config.yaml
train_examples: 36250
image_size: 32
color_jitter: 0.4
activation: "relu"
mlp_ratio: 4
fused_qkv: false
conv_stem: false
layers: 8
pooling: "class_token"
init: "torch_default"
lr: 0.0012
weight_decay: 0.2
Rows from block 3 of a small self-supervised image encoder, named by matrix and row number. Rows with one number belong to one neuron. Each number is 128 + 24 x the weight over its row's rms, rounded and kept within 0 to 255. All counts start at 0. Numbers have three digits each.
After each neuron's rows are labels from the 100 images, of 14848, where the neuron reaches its highest value: "place" is the part of the image that holds the peak. Only what is clearly more common there than usual is listed. The data: rendered rooms with furniture. In brackets: how many of the 100.
# fc1: MLP up (model.blocks.3.mlp.fc1.weight, 1024x256), inputs 222-255
# fc2: MLP down (model.blocks.3.mlp.fc2.weight, 256x1024, transposed), outputs 222-255

fc1.714:157135079144159121122154170085101134141138121124107136123190129152121122139120123167130104154100128157
fc2.714:144151088109117109130160126111118153143147107108125117102074105166126103152078123136134120090096150131
place: top right (38); top left (38)

fc1.407:124101178101105128149095131137126105139152139136126091133094122075114114130162152106117120115152116145
fc2.407:098122150145123102151098120145148130156136129136192154140138149084098122102119102120128114121112098129
place: middle right (36)

fc1.484:143150141109147110103105141072118106122098153098103141140173129123116151147121171123156134165122146162
fc2.484:139107104111160092096144146099125161146143124138118106134128106148120141152120135113156131139161103114
place: top centre (49)

fc1.30:139159132138130098121134143144127115111130128177059136159154103132124132118142095116129128158144145118
fc2.30:119144178125104088125144121158134161106108135137120145129153159135155077153074100104146173105098151154
place: top left (46); top right (43)

fc1.202:154112102115148125103094147066113107112095132129130123166128075141139175116137092139130154158154127120
fc2.202:124135097110132058126137160117142202129139086121075118150142130166110161151125115119173145120147108131
place: top right (53); top left (38)

fc1.11:114131117153157125149167144131128119153153098118097122092105121157110110171126140171099126142124166118
fc2.11:079147136160090148170132113147120151074096147109135148129147162119158119122101114115144168141149148120
place: top left (39)

fc1.569:114144119099129143116149097159131123135176088101101103099127123119118115134150120118115120143140142136
fc2.569:128132136072104118137138108140127186095080102149081115108130134174193136095124129121145169151146171081
place: top right (68); top left (32)

fc1.401:133153154154145122141136147125136119170113128117126172154168122132127147098158086171142142145142103132
fc2.401:115108149131112128102149100100106140117094138136173160153141112131141133093124131095142127159148118119
place: middle right (41); middle left (34)

fc1.333:106118096163112128149123109086143133114164105159114135137184147120052108109118127144168068122149166133
fc2.333:099098163144139133133145093124114143105156131148145132139138135153100126071134115120177141159102130097
place: bottom left (36); bottom centre (25)

fc1.94:150150109143095137157108103114126143135104113113166127126143135079101129141130142123125121126103153127
fc2.94:138108149123162113143113133125110149136145120157091099124115125114156119096159122123092125150124137096
place: middle left (40); middle right (35)

fc1.493:150139110152140116136161138089136112089109106151091162125158120142132145156121115128136104146149133135
fc2.493:165135101118090110121164112128088143161155138142076118130155097137143095135130144125119128133098140141
place: middle left (53); middle right (34)

fc1.500:155122088108155077089115149089117113129121123183105146146142109135128155117128146140143156127145122120
fc2.500:099119177144089155128134111143119169119119135162141148145136142124164104103139074080157153143132119137
place: top right (39)

fc1.473:141177102179099114112155056127132122146158078172108153156148134134126129112119087147146072122132132115
fc2.473:136175133157146136112174105121102140060176117163110109142094121138147124134090117125173079162114185155
place: bottom left (54); bottom right (44)

fc1.148:140114104162100142110156122116128117107134156174138152165135090106073128106126149110155147163100129142
fc2.148:146173084121155137119135083091105123130125107097122122123098127108169105150106129133100101085120147162
place: middle left (39); middle right (38)

fc1.688:147115088108114122144163100129103126100091159106139134087092118158143143148124157128133125142124110091
fc2.688:134143135147134153145110143136131103181162107159123151184200115077144105096132095149171108107154146142
place: middle left (31); middle right (29)

fc1.246:111134117169122173111124144080144133165123125097087148128127133113122123153122166112136132107152127151
fc2.246:131102176124121085114139127142128139176126159145134145124125128142141132156111112110125160146155093111
place: bottom left (45); bottom right (41)

fc1.216:133156118128109115093122166136132122148120142131147112169176139128120132132144168091119135128119102139
fc2.216:164171122078112120156142105134121143109154089134110138157146120129112146125108114156131093149108134130
place: middle left (35); middle right (32)

fc1.280:149158114119169121153116151133125117131128084125160115111140125152067118124116175139152090114100166128
fc2.280:114143141149091139114120109140118127152150193133148145147123136136131087140123095113157123082122112146
place: top right (53); top left (39)

fc1.534:095159143173106123171106111147177130097132133164133120132091146108095153104122147107152127100156127132
fc2.534:102157112143138116152118139125143169111125086161169103117110206142149163098132166137123110143135155136
place: bottom centre (52)

fc1.751:106097151153122137117105119111126089100137124127138137154182123129103133142108116147129111150161137113
fc2.751:132122118113108182184113087157122082146108118155132127131149112084144162113158152151131126177113110161
place: middle left (35)

fc1.88:109127144110094141113114128124143133164138126129143124150164129077119164171163124120122129116168128123
fc2.88:134118112109162112107162085108126175072156119127174133149102140150138102173113121150139110127137144095
place: bottom right (48); bottom left (44)

fc1.32:140137124135137122118133108095092116139138135147103162125118131148077112147075151170153124097129164130
fc2.32:107133132105134098160081133137160143098128120128161098102109132088155177091137118092129150145139097128
place: top right (34)

fc1.57:120140100169149138143139142142129134192193113116077108123153145135114090128141116153126092126119158142
fc2.57:118141173119154141181132168129167153143127139128124123139128133123138128103129150134136120121101116131
place: top left (36); top centre (34)

fc1.39:138102115188125124121129154143099119122156132095101162152131112114117129138133123155111108172121138135
fc2.39:132128154104144121150121135124144125075151167203157154128152126120140106125101115120172112144131109143
place: top left (49); top right (44)

fc1.233:146147100110131136144143131135105107126113136111135112129126090156122173110132088134137137147122145141
fc2.233:094123092110119144165096157098182100084122102144134127172166131075111152111135143135146149101136123138
place: top left (57); top right (41)

fc1.258:132128097160115173131125119100133128128145132188132073189152114096106130126154119093155096122143159139
fc2.258:119138143122130141171125106108155135072121103154165120130127127118132153105109133116132135116153121127
place: middle right (49); middle left (32)

fc1.118:131145085130131117116118109120120112133136105142119138195164121113118185128145108133160144161139140125
fc2.118:111116164107088155137116106135134137140108147138150139134157117115118132093115100079147147144116084139
place: middle right (35); middle left (32)

fc1.318:148164143109110130104072155122085093147124158140159102124169105107130176103171127138135131159117149122
fc2.318:137150111119130146106130118088118128145189109186135117127177141134121144113158172117126130127136157147
place: top left (59); top right (39)

fc1.446:132124106165130105125125154091117107122110112113115138121111134140112142136130136118090141132123123116
fc2.446:134135153069116150162127101140144155112148127130131133151116136116127136131161160123170124165136119119
place: top centre (36)

fc1.298:099138105160107187170099117096138120126125146117111137146159160097103133139098172147141088134143127144
fc2.298:125138114075139119131113162144140135152155132121105113112151094151103152118095110132148129151159125116
place: bottom left (37); bottom right (33)

fc1.478:098138136097088144142142095128156145112138170126089162118120118082107149124131136120152117153154173123
fc2.478:147146124084123115147131129134119173106116080126068110114077141120161131133140133107107107118139154111
place: middle left (53); middle right (47)

fc1.576:148119135146105133112104138130126089152168157140165101146114117106128157138144127155147114170132114096
fc2.576:122095147111134132095112131113155083129117133094179133138101124137061131158149090128120134146141116131
place: centre (41); middle right (26)

fc1.512:140136114138051131132101114134126118183132104107117123118103125120113097133125117149112132141107170131
fc2.512:153134081112103111081113113125115116125076113131155159121125131112170124141129143083135172117135095150
place: middle left (32); middle right (29)

fc1.279:138118130173110105160148092140117134155152134141170144116094138140113118129089145128124097103109140110
fc2.279:121073149107135141106132146107129178142154132104142124132140146138128103135121127096151161098176131117
place: middle right (35)

fc1.611:111140115116130147137140118142132131128139114114120092141124142115121131122149113110101123179130135110
fc2.611:152134099081093119107138117118116122141072123100109141109115107152158130150133126154137160110140116120
place: top right (39)

fc1.754:150137153136118132081124112134110085111107113160130114139153071139116160114091074082131127150104138175
fc2.754:100163133145092134147128106157140133135174082140097128167149160120108127096162098117169112135126152147
place: top right (33)

fc1.126:119078087137105136125118160114114123125105142127114131167182141149086170108154139157113099116144151123
fc2.126:124139135161167108125171156146108165146163099144127136154112115159152105128164096151150104132122091116
place: middle right (30); middle left (30)

fc1.606:126114130149091157154133147146110132149105093102128121106113113092153144104152100126092099149131090120
fc2.606:122116165119121116102131109133137161127143192095140149120119130163091098148073142116170165129129157146
place: top right (39)

fc1.81:143154146131109132159087159155134082185114122113083130178140106094145156108135088160107130142118123178
fc2.81:106106110114146115095137093111082142081124126138178131109134120141132140118132183073158148136114128100
place: middle left (31); middle right (30)

fc1.365:155140131127193091158112108077122142164150117145098142121182130144072136133148138148142128137132172130
fc2.365:139095141142143120105137113108134174144105139099129132156106129165102117155099124168141150064118155142
place: top right (54); top left (45)

fc1.231:148128126150119199111162121102106109142143161137133133178107073118147137153155146125111129144135113161
fc2.231:119177089124146132154110127100119111120118149114088139109137109145130155137098118133134107125166141159
place: middle left (45); middle right (39)

fc1.139:121141110129099083172113114165110120150117119163139109143099129097116159110171149117129118140129118121
fc2.139:123120113158130138104146140113131141150156144129166132123119136133162123178089139142124102115169135173
place: bottom centre (48)

fc1.189:158084128171134122114108167130097082133113147141161141169155078123122115078125126150128108109112105111
fc2.189:146136133079108114095123152121171146129174128081106090110103131139111116150125130122138145117112141072
place: top centre (46)

fc1.276:139150098138164094142113145126132126164138092117126131114164136145085124130112160165162104120112163136
fc2.276:112125116151127143152133153122153132177144135129150126152111148138106107130140114127161124055106103145
place: top left (59); top right (39)

fc1.257:144155086085134139095128127109113133131178146141111140132127140128124103114143153132108126200101171157
fc2.257:145122100138160136132153145092123112092106138078141118123128106137113151163079136151116107134110111115
place: top centre (37); top left (35)

fc1.44:131126134147161113123085100051129118147158121135106100133155123129090112127126102146112098142134196131
fc2.44:106117146136142124118115094106148113107115142119105132146120158144102124135077121157116120077131163130
place: middle right (28)

fc1.604:111100099145083106142106109150141131159144127095098156155137132107092112161117155106139129108135111135
fc2.604:117130150124107109150118127151144189150167119120172109126131164122113117099123154117158122143118127141
place: middle left (36); middle right (32)

fc1.648:143156123140103176092136145089107084103102169112159126139136113143128128185112155129126150147092149154
fc2.648:101117095170120146131130121102158134098086117118119084175142160127120127142160134125162198117123147099
place: top right (42); top left (42)

fc1.361:149156108139163102127129169110134114161139096133131145142160119145079111127131156154180094126108155155
fc2.361:121138137121088150139131114141120120158138155131140143150124129148120071131119071117169124096097121145
place: top left (55); top right (41)

fc1.504:139156106151162099129133159124124114163153086134116149128149126154079105123124173156178089128103166161
fc2.504:118133134129106151144134119136134123153144147140143133150120133151112071133123091126173120086094130146
place: top left (46); top right (33)

fc1.269:121173144141108115155085106131129116085173132149129140112109122128071121087146140091140123131098174136
fc2.269:111141109175128119140103155132125141110117135187167117139124163132155150093091138119124122162116169176
place: bottom centre (47)

fc1.133:160124111138103153106117106099124089114126168142162106170142102099109139082093132118110119133137154114
fc2.133:161173090108150089163134123128103107114187119149120104116130109134146144123130139116183110190130138122
place: middle right (39)

fc1.425:148097093083084152096132141113128112121105139107100177134147124127092139166142133171130144157155125150
fc2.425:131094174170151128106134129103135161145128168163126137108115097129148110120109164093096114127146136084
place: centre (44); middle left (29)

fc1.404:123138142132115121165114158118135071132083129101123122124165119112108160107101088150117108124116147168
fc2.404:122099075148156130146099114108117129099116128162136085151124096127161151110112128088161179159130137102
place: top left (40); top right (37)

fc1.561:129105123154107168102142113127109088132106116127186128173131118096130144145130128127118114101146095143
fc2.561:131136142121110138125138160137125155115118182105067151065166138186103097122085150102141151089118180158
place: middle right (43); middle left (33)

fc1.326:162160070143134119114184100130092077141124111129103172139132090164127120123103115174128103117108103154
fc2.326:076149114186127149104164127112148097164140144153165143145126130115135093164094099161102076113102118165
place: top centre (51)

fc1.575:102162119113051168113129089128137130133192129141091113115130140123078117151132086144120116122116182147
fc2.575:123144086129125152083118088108111170104169137165125100114132174149183133174124167086157148120144136179
place: bottom left (42)

fc1.596:139111136076101173153128096136143138156128126163128120136163137129132107145181126131146145119134130148
fc2.596:144125122072128131143138076125156128129121122146148086127113123133126116106149113115136133131114164121
place: top centre (49)

fc1.352:140117151150118186145150144107143100126102111125132146132117075132105131125146138188127094128110121117
fc2.352:096102140167116132169062120108165147146103121121149140139178182104133145119140109109109145175138104130
place: top right (42)

fc1.35:153126098101179123120134145134114128106141092121138119115129119149093102133132147128103104153110159131
fc2.35:092105136111110135155139099123142126105083114122153090120119135142153133119105150102120142124122144117
place: top right (45); top left (38)

fc1.61:123128138135128178115122147076139139144140134133064148132147133121116117140138161109143105122155112171
fc2.61:145096162121118120105142127116112181186147152138126110111123124146159108142136139099119164141148096111
place: bottom centre (36); bottom left (33)

fc1.433:126123127130129121116176089114137120113135122171095142149141116111115126123105080126157072162168140142
fc2.433:120143131160123087147138115148148110101156083133136137133116130109102146140097123112152082136134170118
place: middle left (45); middle right (35)

fc1.170:129091103102094108100138115146086094102102109127129123145147075104101161113138150162139116157151133147
fc2.170:125127104124129108071164116131115132118106121066100121142098118205102127154132095135126147064123105151
place: top right (45)

fc1.204:142118107145148122090145108101091116127137149139110176129115126151075103160100145163161127099134155125
fc2.204:100148139111117107176081152146156114111103117105144094095109134086147157074133101087100139148121102103
place: top left (46); top right (42)

fc1.286:150114113154125146119138103101129130114126119111128128153083115117138168189127090121143138180170103111
fc2.286:117153143123133102098125138133134183100097138120105144154126159171133142126106099099171148105144119140
place: top right (40); top left (34)

fc1.459:147136116099139151117120114109141117156154124159125092102118115130110110101146120119123124160125149158
fc2.459:124144150180144124131133143119109169081148148113105157116101152131145137132089156144105108139137121115
place: top left (40)

fc1.108:110115158107106167098132172116158129138105163113123133129157141127118119177152147116115133133176113178
fc2.108:109098121141146097133142122143121139181130148138162114144124132127137138115128099128140178137155126080
place: bottom centre (39); bottom left (36)

fc1.125:113125129153115122169070149154130103148087122060137096123077132117119147066144134137094159122103106137
fc2.125:091104096143140104125129102137176147134142141118152130120124159114158138141084121150144107117145150107
place: bottom centre (37)

fc1.590:141136138077107124113145143164117128144172141153089122097131080152097130081152094143142127127112127119
fc2.590:158122174072149126127147140129112140077135121125113148110107121160129114111152164111128123134132136077
place: top right (52); top left (48)

fc1.314:142113168145126154109155136100105138131097134117151185128104108163116132132102096129136124088112105112
fc2.314:124102115094089148113108193121158135133135126097136095132153119110105144161107130113143138115123067167
place: top left (45); top right (39)

fc1.609:130130099141133200119119143065117124099110102122076134121154121150124119122103115124138112100149125138
fc2.609:135103115116125143092136112097121188112118101128125102141125126122145137191128144116103134104185132150
place: bottom right (40)

fc1.618:124131133158145135071149138109129133151116122116105180162170135158088161127137095152147160127145132109
fc2.618:105120157120110126132099128115156164150082173122122147145155139109147148106105101077170164136152081144
place: middle left (50); middle right (41)

fc1.160:114142134167168108133096114083136127180168103170110130161180132130080090116131112127158101113154182137
fc2.160:121135189134138124134130125110143151115183098147126116163165152123123092089114101141152113122128159146
place: bottom centre (26)

fc1.510:104133080128119136137103143094166149129152107160080116104139147103117119142120127097166143112168137132
fc2.510:104130150158127120091116135113134170180160139096134104151123222114143127158142139131107138119150124152
place: bottom right (60); bottom left (35)

fc1.580:124167123127128155134139138125127113132220145198132112173138110144145130109144123153155089185151172150
fc2.580:138147111084142146081118139136133111133103150121116110138084126116114156131142168129130128094104123163
place: top left (74)

fc1.453:125102158118128164076152124113121128099129143134153131144109099125136122152119125138120122143118162119
fc2.453:110148094176134128142102152131154107146125134161124106110157136109203148136099130116119127113112113194
place: middle right (30)

fc1.723:138140128114102145158103129086128114146103104095138123101103121123101146121137126174097137130120120103
fc2.723:104157103120143128141118107168136100123102153146109157139137142132171121138107093109162152127114110146
place: bottom centre (27)

fc1.734:154131086151162106143138139099126124148127145119119148120120122157089135166097155193121129126117149117
fc2.734:114137163123083141181101129175107142089089119092148145091115124087149111124114095085126187175106129118
place: top right (40)

fc1.253:119123090128096141130102122163121133184157122095107127122121142138128121113152128143144122114124139135
fc2.253:113124148106145143126104131155138144071165171186150132107115127102131160135152136068169156166142073132
place: top left (83)

fc1.496:158131097120136135115119139157119117115127156124097137143147111133114165156155112164124165149134106132
fc2.496:150115124108130110164110116140161167132127154117107131129114088125199154121088127120146126162147112110
place: centre (42); middle right (31)

fc1.735:143124115165097164126144129169102116140144113097107123117124112124108099180146148139113133187102158152
fc2.735:117083170105142128133115113130140121086127139154147121179170123133142107109114077112128089133149132116
place: top left (53)

fc1.393:169155117109134108131143084132089070138120129145125121177121107126130142119136092177110103118127102133
fc2.393:116155076173144165100168138123130110142145132151118119136124130132195100165134119148120082096111128158
place: top centre (73)

fc1.378:113097123129136116140144166140161123123157158154116146117171064119073159105130122142156130114128130156
fc2.378:141135154110117104133110089127111104155105100121157124118093154127164113125122125130053131118128132116
place: middle left (42); middle right (31)

fc1.377:185096116116110135102162112142045122160114129116091163123137072159136092114124094148100141175076130160
fc2.377:121134157127148154139114152114164119099146114162169107132126153111126146157168173124108091120144123117
place: middle left (35); middle right (29)

fc1.706:101128114127091170131102104078130122134113096110096132104151130152096110115087097118113096119124180101
fc2.706:113083146118133149099138148153138209128127140094141110131119135126152129125129153100164162159141100133
place: middle right (37); middle left (28)

fc1.116:113108116150110174114116133083164139123115134115096125112101143075135113156119157120113142085167106118
fc2.116:134088222139133107103143154136130150145125171111146137108119157135137097156129140129092136114148089106
place: bottom left (44); bottom centre (29)

fc1.509:151155089152112135145172076140107108142120087134135145144119088144135141124110087183125108132114142125
fc2.509:105151122158109138098129146144127093173133170148148156139147116106126090163078092146113119132092099180
place: top right (43); top left (39)

fc1.563:142074111137132161130111193097109126128097145092133107164121107131153142083173133122100134149148116132
fc2.563:120114144177095114116138156116107159125131113139129133126133130123139124092136144094100114146143131152
place: middle left (34); middle right (33)

fc1.296:134104123136104167136125136136130120102101102118155150164091127073099175156172154124101147107129103125
fc2.296:093119140144118098152100129139139188148156172103109130107153171138071136087161162082140167146138145095
place: middle left (41); middle right (31)

fc1.650:115108126153098112122136095127115123164130171113140143141129118100108133143102106106146139110126118119
fc2.650:131145140111145124128131133132131117130158100159125120111153144131155103136127151152098113115137110152
place: middle right (41); middle left (39)

fc1.720:119111132120115131080149125135147111123144159118116137144134120130114077124085124117181106106122099153
fc2.720:130158135147127132098153155139118132134147132097110142109083141143145087171105135137120126096132133168
place: top centre (39)

fc1.34:143115139129152146082118159073133136132098142118086135141179116100124134128111142115159130145136094137
fc2.34:136135151124113071150143092146119152133140117153126143097107138144163106116118114110158137166122143122
place: bottom centre (51)

fc1.143:181131055137148103110128143071107125136127134137119123189155096131136132128135133131118142173132114135
fc2.143:156131111059116111151137120103139178121149128115097109088116108174107126156093119120180138104111121093
place: middle left (35); middle right (29)

fc1.526:139098141135150165127147161136121121086141076126137120168083088126141139110196121135114140150116100118
fc2.526:103103098106112114140108139102152158112101088093121115144125135130104150111122094089148132114173100127
place: middle right (44); middle left (39)

fc1.9:146076140146117133145122154130102125137089169097166141138135094132131134120119104152146148135097107107
fc2.9:118162161107125130142136147148117159152125158116110118099131128157127143072129124088152127148114137115
place: middle right (45); middle left (40)

fc1.37:129114133103099137123109182098124105142099098096153112121105109122131144121113132150109103111153110109
fc2.37:099134139144151143160113123162140140136136155148099143140129149151154096105133087117150172139117101119
place: middle left (26)

fc1.710:137144177119137152124122147098120103089130113111147115120120073148107175142114127160106117141108150093
fc2.710:114159097157146124088152126111129136135143121116126132153142162131163105163128147127114126080095099140
place: top left (65); top right (35)

fc1.89:170119086109118158158167109098080141161156130123108140102122100136130121135158161134114105137115098100
fc2.89:096090157118136095122122129120155161115086110129132132107113139123115131080092144119134156069130176147
place: middle left (25)

fc1.587:140108127139137089111163129147128140094125122147106139123103132146118137154150128148118147131120109097
fc2.587:148137137077139105148137172134130139124101105091093116098085128149146124089124150160117127136126136097
place: middle left (47); middle right (32)

fc1.700:122124150145140129097146162137119132127111139130137137164142122137109129084130093128140136163109140153
fc2.700:078070142106117152147100122092150156103122146115173086129144153100114189127152175078178156147165126097
place: bottom right (36); bottom left (34)

fc1.578:154132137056160136102134106151090127120148128126123127097111124143078097161100128124110131161106171137
fc2.578:108080138110127140137128129126142135090088096135155086114119124154153145126105142105098153138126148100
place: top right (51); top left (44)